Weights of a small sound classifier.
Model: depths [1, 1, 2, 1], rnn gru.
Training: muon at rate 0.0087, batches of 256, held-out accuracy 99%.
Data: trained on chords played on synthesised instruments, 52083 training examples, 26.5 epochs.
Rows from block 2 of a small sound classifier, named by matrix and row number. Each number is 128 + 24 x the weight over its row's rms, rounded and kept within 0 to 255. All counts start at 0. Numbers have three digits each.
Before each channel's rows are labels from the 100 clips, of 14848, where the channel reaches its highest value: "strongest on" is what is common among them. Only what is clearly more common there than usual is listed. The data: chords played on synthesised instruments.
# conv: width-3 conv, stride 2 (model.blocks.2.conv.weight, 208x144x3, each kernel summed), inputs 72-143

strongest on: the note F#; clipping; text has "clipped"; root: B
conv.113:123158177101113157151142151129129126121081133125127131104164116116117154180133141133134115145112090059150116105134097134143122163126113091126097128133158098118112130172128160143113106114138134142118134122120133084133

strongest on: the note G#; clipping; text has "clipped"; root: G#
conv.189:125108141126079111172111176119146135141133131210103104139127141133105113104116149113077133135073107129134130097093105136125115123128114120136117105120112176156096067131110107112117100136118116135112141132107164109136

strongest on: the note D; clipping; text has "clipped"; root: D
conv.69:157154146137113150100145082111106111165136171148120125107133099137127149167115133129121131149134099107141116111132124106108150132151143135108130102142110083109110119146131172142158130126108165161077117124152132129096

strongest on: clipping; text has "clipped"
conv.2:136133131179112100100096125149136134133148117153124117164118118140157114181098133105103090129090093161152119146134157143143078165096167133144107157111077148119115127140153140144144122167131127153164168132125156099148

strongest on: the note C; root: C; clipping; text has "clipped"
conv.196:132130162116163090136120121143130105139118094169115110152163112132146176101113160121134152145120133153120140109113138178099122134097099125154132101164101095122171127146126087066146084126136082093167175137099125120098

strongest on: the note A; root: A; root: D
conv.58:116169092108104088144145120117120162147171111107130166088153102117107079134079124117140106093079110122145100138117146145149116106087113136098126119109132126137125136146142099147140094186114127110127130128128090129150

strongest on: the note G; root: G; clipping; text has "clipped"
conv.13:135166162114176113161130124128127134117106120125193118134172148138126072117109157151164135135109150126158133109123085127137115113149133102138120156101163119136141085137129110106145124141132111180102147132132189155135

strongest on: the note F#; root: B; root: F#; clipping
conv.186:127114082128147117133081068140116119160107138099110097102155107160154135106107116114148120144111137124110106107162104104151149143116147151165139100122140119164151098082115095138110114142130091154142125144113100130117

strongest on: the note D#; root: D#; clipping; text has "clipped"
conv.145:140125132121115141157115113105123150143135096124102109147160129146105138110108105126117105117132119162115126153109114122148130083174160113128157118151196135082102142139123109126126087094103142119086123114137126115111

strongest on: the note E; clipping; text has "clipped"
conv.175:134100138131136120136146158132103124076169107152152124128173105170143151100075101138134108144120094153154163101072120150139166166154164116138133152089184131138140145105120103099121123114099117157157158117131174150147

strongest on: the note F#; the note B; root: B; clipping
conv.149:097089128079078106126143126116092170108117133128136091137117123164155120126132131113066143103137115121180141100115133131165120152088136114112143135170134120113063120096121135113113171169140153109109148120102138108138

strongest on: the note A; clipping; text has "clipped"
conv.143:123102168134093138103079160126094116138108107163134106145086128131152127143130136193151176107126133141110146105113090174122091130116154109175106089101115109156142124102124109125091133111129143146115112112159101159116

strongest on: the note A#; clipping; text has "clipped"; root: A#
conv.15:126127105138091088081156155119152156113130132146118131152138091162122131106119125157123087114143111136151119118130125094154142135115113110127133116096109109105124108116176175104133131177123155151149157121137126138144

strongest on: the note A#; clipping; text has "clipped"; root: A#
conv.167:129091141122117151099149159134131118122091128136112103123140116117120150138099110169125095112076109118140150114192159145128085130147103096112145107126156096140142110169178151085109112120125138133097104146154117126180

strongest on: the note E; clipping; text has "clipped"; root: E
conv.22:136164115095124112133139128128122106167126151124107151111106115175118125118132153090137111149124127147137111123127112159161147135128131129143129122133102149156237149123099159099156116098157118137071115157124117131124

strongest on: the note A; root: A; clipping; text has "clipped"
conv.1:131099120124079101147084176138097161104155128116113144126091124187112082092145151122148121154129134174121102097123127119159122138115168128154100145103120135187167105112135117112125131096119121158133133152115123104139

strongest on: the note B; clipping; text has "clipped"
conv.20:155180133116093140143114116113108124145125168151082125118121157125111114131173140143114154122147150126109095139162138090126139166143113135127137103134126142145153122114167113121104117117141108173128080158111181119129

strongest on: clipping; text has "clipped"; root: D#
conv.205:086112113099175121145099158100099167161130159120128111111115114123175110143156140065157118163117138121137139114128142085140115159163148085109073140125152098133148137136117200110108151131126158133054130124124151116143

strongest on: the note A#; clipping; text has "clipped"; root: D#
conv.139:105110102138137130169086149134123143159103091127130114107142158150128147168149117116113124114162104113154112121142127154119148100165124115123178149127109133163092135135132102114139098140164152095137108147146156120126

strongest on: clipping; text has "clipped"
conv.126:110117102126116092105097123156119114136153160135146094127159169111097105154106122107085103135100157114159125096162060133160068143123096123154097136123070145126163123143107142137118134120117154127130088135149156128113

strongest on: the note C#; clipping; text has "clipped"; root: C#
conv.180:118128117160090131138125074146094097121126120180102141137170111144114146086152103141116145108145106128111136120117142141122103123146132162128114145077145101126151140119178089118115170119101133175107142114121159115140

strongest on: the note B; root: B; clipping; text has "clipped"
conv.165:114116131153119116139137123117105119123089108123128118119109132141115139147160155140115104111140086133122157169105133157105126156143122160105120133127157156119103083138125146119124166146072134106133139143127123099074

strongest on: the note G; clipping; text has "clipped"; root: G
conv.146:152109118149113115140126125127127130147095113134116084149107167114117138107088091140146185162103121132131092144103137101111147136097109120119145142124114104123117142101144104137083132140162117186138066098152147080106

strongest on: the note A; root: A; clipping; text has "clipped"
conv.116:109117108118117088095067136095119088164127125106152136125124155103132119149133127119151104110171158148109131128133120145152136091128162108130119151096169093129171097162145088141143116075122126106159099117112088156119

strongest on: clipping; text has "clipped"
conv.160:164149091091109150109128157121132123114165121121166181138172132107124165140108120131092125140130107162124109161082100169147134122124128145133113120168129117131153151168113147155150150101123081105099116142165125147140

strongest on: the note A; root: A; clipping; text has "clipped"
conv.117:160100105099087118154159133162110099119139089148113113135099125142093124136120109108073117082157111152135157121103118170130129133105134111107134224100135115138166098062111079141121176169133150161158105114143123154144

strongest on: the note D; the note F#; root: D; clipping
conv.128:097122127121137144150091160114108142146161115119119141132101123146121153107094127104138152124113069165132070137130112125160169110120155074147149115122131105114124094141182093119111126133100111147169127100146128175123

strongest on: the note C; root: C; clipping; text has "clipped"
conv.110:126130126099107135149176149111139110135103160141109127086098115146148178130112091120159134150121133140140089090145132105130123146148138184147103115095102145083132116123186057173110138102116081122120141108114099136129

strongest on: the note E; clipping; text has "clipped"; root: E
conv.166:165127136080116136158141084132106125134109107098121105129139122155167156130148104134103117162148100117118087143104139136104111099153131097105109121098120128134188192131142176143120152083142116124038121125122056167115

strongest on: the note B; clipping; text has "clipped"; root: B
conv.7:182141182110123138162115154126103121135123089158125127095153120122101170112120126138150129129127158121097156123135138098127163140091124126136142084119125110130109135167118105135111098112159096198145061136163132111120

strongest on: the note B; clipping; text has "clipped"; root: B
conv.78:161180127115130125117178118103167155135130157057084132101118100155162143119107095158171093152114129143126134134155115083130136111160167118123124140111136149122102125131141142122112108083137088173078165115111037102110

strongest on: the note D; root: D; clipping; text has "clipped"
conv.131:131138161146150129145128160137108121110153120106159080148099114128160120080095123148123138155146161145105100145200146131151103104123114093116133106162154139111130119124106149127107089130098143177153124109107177134129

strongest on: the note G#; clipping; text has "clipped"; root: C#
conv.162:113110094112124114155096137128121145156118080138130137120116089108128133132112169139152174101132144120118111110184134138123115131151102152120126108143159132118150116168106105124136095082116125141170136159130201143120

strongest on: the note E; clipping; text has "clipped"
conv.152:121124105141129139104148126091092171119132182129171124119142115147132097087117143135091126074107093143137119120129145125125168109099149133145128129131088123121175105133096143169091114090109127121036155151122135159151

strongest on: the note E; clipping; text has "clipped"; root: E
conv.95:101093133078107156099146136130151156089110128181140125137148133111155143130167097113108122091155146124167122107117114149105148139120147177096143102157131163147186142116138123141139140121120114154148150108123143173133

strongest on: the note C#; root: C#; clipping; text has "clipped"
conv.17:084160089138095143132096137142093129133159161124108122113103130098114117126092126120139118121119117096155163133203158131110177120128145110095137139124115131149101103126163118122147097096096163107118134134120129150106

strongest on: the note A; root: A; clipping; text has "clipped"
conv.188:118124131129147130099105146164153110108094139145159095131155110115078144126120114127162132129103120111125120139161139128134094081126110123095114109105116159102155118177131144132092142105121159111122133164103137117116

strongest on: the note B; the note F#; root: B; clipping
conv.96:155160149105121142140130136132152146099130137145100129117145164078147107154136103155137123087147161114104107137070107124124139131158146131161140141125159112168078142124071155128136125126127132121115133130121145106143

strongest on: the note B; root: B; clipping; text has "clipped"
conv.147:189136137121112115131129102107176144108119127105085192119114142131126156138096126158134112139137130113140149116109081149156127159146111129112165114142153195159101129147141106127133138088172117129142100122131122100116

strongest on: root: F#; clipping; text has "clipped"
conv.129:154132111100130145110138161117087099124091089135147121164108114118118155123170128124112100087097136080131085095137122169124117136116121077115101103101154130113108098105170082109133124143127186119116126117146118162138

strongest on: the note F; the note A#; root: A#; clipping
conv.24:129110123125102118129140147149148135077097085114113133124184140104129126138121133156105085149101093120128115105128114140115129149134094107142097088140153159140133076158116126157145104123137121114146054084108141143110

strongest on: the note E; root: E; clipping; text has "clipped"
conv.52:121149134122100121162126141160122111147129139125154106119086146142160134136153147122151129110125142119091116109121122154107111139153125155142129130116126132133255131122117083130069146109147139144135101143150120164094

strongest on: the note G#; clipping; text has "clipped"; root: C#
conv.115:129119119110085090147104105147138145124135145217141128120148146118103113149110105109149113127115153127144105109105112113105103119161139122147131127131149143117142138122102124120129122132112135126148122106160235126132

strongest on: the note C#; the note F#; root: F#; clipping
conv.4:121119154131172101148143115181131105088100109134158113107142114127169110115106123153108135112127160093104132117208121156135089141104110103171115150110172112116109155101159094106119149139124193154137117101121146131156

strongest on: the note D#; root: D#; clipping; text has "clipped"
conv.62:064094116114148164143094102127117126101137059128109192110103113163124118157170106143145139128143129120124138136179102110148119156142141115081113187107071102104078160132139156152093137130118177128123121119137122149101

strongest on: the note C; clipping; text has "clipped"; root: C
conv.79:092099168119138147160068107128079111136140114107121096158150091139129153178155153091147150144133133138106137106147108147132131156123111117126128149106143100120130063134116171182167123142116134137177119094122132140132

strongest on: the note A; root: D; clipping; root: A
conv.74:144099142134145096097153153155131159153134118187097139137149151146155094120139101145130103134132118106134124147106125112128172138121134147079119153152103139090144146113126107160130123125126135108119099083102176096125

strongest on: the note F#; root: B; root: F#
conv.164:101166140112121130101136100080110134107096101120134104110141165117104095112104125145113161101132144106096121102125100146144094111114096088145126108123162116129124125139098111126096144108096121078079116135100126124105

strongest on: the note G#; root: G#; clipping; text has "clipped"
conv.102:116146145135090142151125179167155093115124137200085131169124174145120101131127121157060117164122078122196160128125070139136139115098132111119138119097122093142103079107136096166110173118118105125115144131134125122120

strongest on: the note D#; clipping; text has "clipped"; root: D#
conv.134:094098116108147161137117115118091149114100099094162103165146138141135139112108091162093095161164114132128166158105124131101118081132133088099122122139161109130116143163133113133153132173097161155075147135118109138164

strongest on: the note B; clipping; text has "clipped"; root: E
conv.25:130079096126119129147129105126092146091143178152147099144116144114139120103128076140162135145108138148163115136070150132147094087097155108120131125091155129123155162152106142110122144131151115118081153126129089131136

strongest on: the note F#; clipping; text has "clipped"
conv.19:150192169100107132145132107108124121085136135141117107096152114166123123136138108165113148130145155102172139101140124155175094119108119127119116139141110091127146138167121130102150118109109122136130138143130134154117

strongest on: the note D#; root: D#; clipping; text has "clipped"
conv.101:138084120110134157112140162105143121103140157134097148152139128128096130111096102120137111160126160162148138098125132135164112097145150113178148104123131127108134141135136083106121120093130144094136128106161094116135

strongest on: the note B; root: B; clipping; text has "clipped"
conv.47:094105098128089149080137112096121132192141141131113132108159089126115134097136124156134089158108116082134140134119116132117134111189135111138137106117136158152120139121106107095090134172099135109124123116142123132097

strongest on: the note D; root: D
conv.3:137153131156072137087126107100082156108108109125103139117158098092108091154102115122139141157085140059150097117132160126156161130122084118106103147116122132090115139142131105130124112160131127178131130109170149144137

strongest on: clipping; text has "clipped"
conv.114:129111129149102157134136098142095084140088144123124149187145112094114137123117141125107130126095136078148093111140120128141129108140103160098118119147122089067125133142118123157160158129100102152147133093120112109154

strongest on: the note F#; clipping; text has "clipped"; root: B
conv.181:165136122087136160122104161120145139132143134104098157091130151159118108139131119129121130140152163162148135093107154139117126150112146106133150138118108117115178118128166108086132179105102136101088056126144123117088

strongest on: the note A#; clipping; text has "clipped"; root: A#
conv.151:133135127134111125143189092144127097147085095176128158113089135114107112111112076149114101122138133121153120124130169127079104112153093184129090131152140097123136150135110141127139115104142096083137105125128174167122

strongest on: the note A; root: A; clipping; text has "clipped"
conv.174:172129154123146122132198136146115120159169141144108113121134105145144120109132116148136106107135156141122091112144110101082111133140166160166121132131183096129096160090142128156105130150147152113114117122119139113118

strongest on: the note F; root: F; root: A#
conv.65:105116122093098138104166147150123115103120111112126097081143100141147144131128126112126086113158113136146162119074103180121129120157076089134122153138119144100123093188125114144110155122147137109114118101140119103180

strongest on: clipping; text has "clipped"
conv.34:164153121132110115161145117155155089103163126118084148112150101157099145142108134092086061108104090126096124153130143157108110142162136135096116117136148131148142152133142167124143102129136105165097101167090152106164

strongest on: the note G; clipping; text has "clipped"; root: G
conv.199:117194096104135086099130062153100134111145093092143107121159143139136129103119116118125127151090135106149147149147139046139132152101132166114121095092173184118150141126112158128127136149135110096117111118146106164156

strongest on: clipping; text has "clipped"
conv.57:096166149105155113125134098117121146090171090071143145126142073102138141125142171104137148153132083185128111132117142154134119134160179109175088163079164119173139136113128104111105103128114093137166125177110122137157

strongest on: the note B; the note D; clipping; text has "clipped"
conv.148:146146137091100119132147136133167124132141111118124112145155160129144113092119139114126137124110142116125131108139097122113112156139143131134109145111139141140090124125100164103120133127159162187111114132104136152103

strongest on: root: D; clipping; text has "clipped"
conv.71:132132129159118101128104175191140117080139142118126135082129156101122117135171132115139131116140110125076135055055084137108126104139097128135112131111130133086138079103131112151085164095148115115146109114144140144140

strongest on: the note B; clipping; text has "clipped"; root: E
conv.184:160152145128112109138160157106108120155154192137104149100144131102120119127120129083070133157122110133133081114098127109107142127141175156121104110112101151144135138150155160108123126130156170159037179149118155155145

strongest on: the note A#; the note D#; root: D#; clipping
conv.49:129100120126088122172105088085111112094146142125078110163193123134069134156105131152096155147135150131106118151105137050143115155144146112122122108152164115099117154147120122111134122132145104177126144115133116140167

strongest on: clipping; text has "clipped"
conv.42:140085161161143121131177140125122144092162104111147107143136164128145116129110119145142073144131160144158136190114110144111133143127129110130109166118148149148140137126125167149123159128137139149170094136163098126132

strongest on: the note E; clipping; text has "clipped"; root: E
conv.11:104143102138068120119117143136111143101128139132095121146144129151150128106143105108134109133122110146119063148122121139113156116173137103155136112109125107139255135128170106119142133098111123147153117130139128156144

strongest on: the note A; the note C; root: A; clipping
conv.53:144173124099144154105152086110135156129104130146149113129115139138164144139084140153105121158084128192125119140112113117134158099133122148157086120150147153180176099132110122110072160090138083159141076179114156102099

strongest on: the note E; clipping; text has "clipped"; root: E
conv.18:128151133159099133122117163113120152138113095148127136130072118156130132141103119169119123116102124135121112113126153185123125130122140086102102149124107107147255119136112117143131148141122137126130130111101138135121

strongest on: clipping; text has "clipped"
conv.72:142082151115145173124117141107105120083147125100152090133105194108112139139153101124150119122178134181090111138101124152148111118092155110115149138141123111123088126076137104125087124124096166111185155112128146154125

strongest on: the note F#; clipping; text has "clipped"; root: B
conv.92:114150155125096135132125132104139118141099086142140090090126108137131128143115132177153146135111189071101094084162105112125108116128139076127112109122135113115155125157163124132153121102179127125139113122147147131121

strongest on: the note E; clipping; text has "clipped"; root: E
conv.23:116166192077137162117102150094114152130160148141158139151118136097143104103118129130129112120129134157139123134165098151129132128125177136095163104111123107096161108153168119155088110108149128110098161132096151124140

strongest on: the note A#; clipping; text has "clipped"; root: D#
conv.112:148159165174129108152111127151139117131129106127098145125085101138093100154128126157132106129116111111118101076136134152102111156211140122133107161070119125120145139090118138134129124121149123192143099159103142056147

strongest on: the note C; the note D#; clipping; text has "clipped"
conv.163:128105112114144103101092137124117143111128128058135111110157149128121146118146104148117132149129128110111140146109126119068107109150119103146116085124153136145144106090135098130178091141128060122185139102160046098138

strongest on: the note B; root: B; clipping; text has "clipped"
conv.122:168168113126114161119120102154141127093149106121138101150135141107130156119146117118164136120118131126134117095150155113156104152134095087114173128113131156099096085132109120104131135108156128152104107109130128117071

strongest on: the note C#; the note G#; root: C#; clipping
conv.133:130117163127088140161172145149116081123111151136126113059108127165143136127145123132113079142075168136113108184179094149120144127104119132145128145149100111155159141098167127149125108104144136086091138115119128121098

strongest on: the note A; root: A; clipping; text has "clipped"
conv.107:135161124138136162114111087153142090104095098106152175147098124151104136122149168180138125125152145149112107075129117129183111127089146084132129169121136149151113173132151133107084136093130157075138149172142108147118

strongest on: the note B; clipping; root: B; text has "clipped"
conv.28:129137156113124176110145126111120110151102104131119127133124113101102153178102103139177113126103137136123139100124150139176098137133099126086153102104130171128106166156103118101128145106110103105095141150114114073166

strongest on: the note F#; clipping; text has "clipped"
conv.54:149161143140150148121081090104138109110120154101126096118125120133120119194162166090134073149140120060133167098150145155123109139134111147159163097106179132143170148116151112168126070101109141115103146161126072092100

strongest on: the note G; clipping; text has "clipped"; root: C
conv.156:130109137131113103152105100113131105119160097101171106164117093109136138119112100129144162117160137136146136150075106105118115078139141127155116139132137121143197113150108120135127127097125118149124124151146103086106

strongest on: the note G#; the note B; root: G#; clipping
conv.202:151176117122098097172108117087141104158126177209123120124125137145116110102111170145109126132083138118125126164068135099127137107147139128117120125131154141102149150126108142117145158084128112121103137161134224155125

strongest on: clipping; text has "clipped"
conv.105:102123100154140120156099140124143111135124160072090163078167082128152131133137119153136130146079089145076115174114129108145150144155161156142089114098131145131105137132134129110173127104090106093143156147157092113132

strongest on: the note D#; root: D#; clipping; text has "clipped"
conv.32:124166135048117113125170125114150123163114116130181145108121131123137116104193173118149138116125123102097134110092135126118110134212148121143093146113127129157107110107100096135126106128101118158113143168123125121114

strongest on: the note A; clipping; text has "clipped"
conv.190:123134156152120081112143142157135138148148144152142128148161130140115116102122120155123112135141129088093082131133102107106174142154081140136105157106129154095158084137135129125155095155148104117099076139095152158105

strongest on: the note D; root: D; clipping; text has "clipped"
conv.121:120149114140119110103115124112125156100123138074145127136130113092130163102133130130135108113106127104131141143141117107136142150098112116161118111139123157075111136157105121090107131133099079100146116092134082139116

strongest on: the note F#; root: F#
conv.66:109143136110081107146142115157091086140112149126129117116100119127131085123138152130168157096106122116119085081129123124125118115119114165095148103162123107114131098162093070133140142101100112112170113131110121126107

strongest on: the note A; the note E; root: A; clipping
conv.179:109090128121121127112079157097121147112130099142097181115144122145113101148166175155149102097144119127100129141164138137110112111106122138137080113113144132145119132147158114124090144084140097114112087127132117130115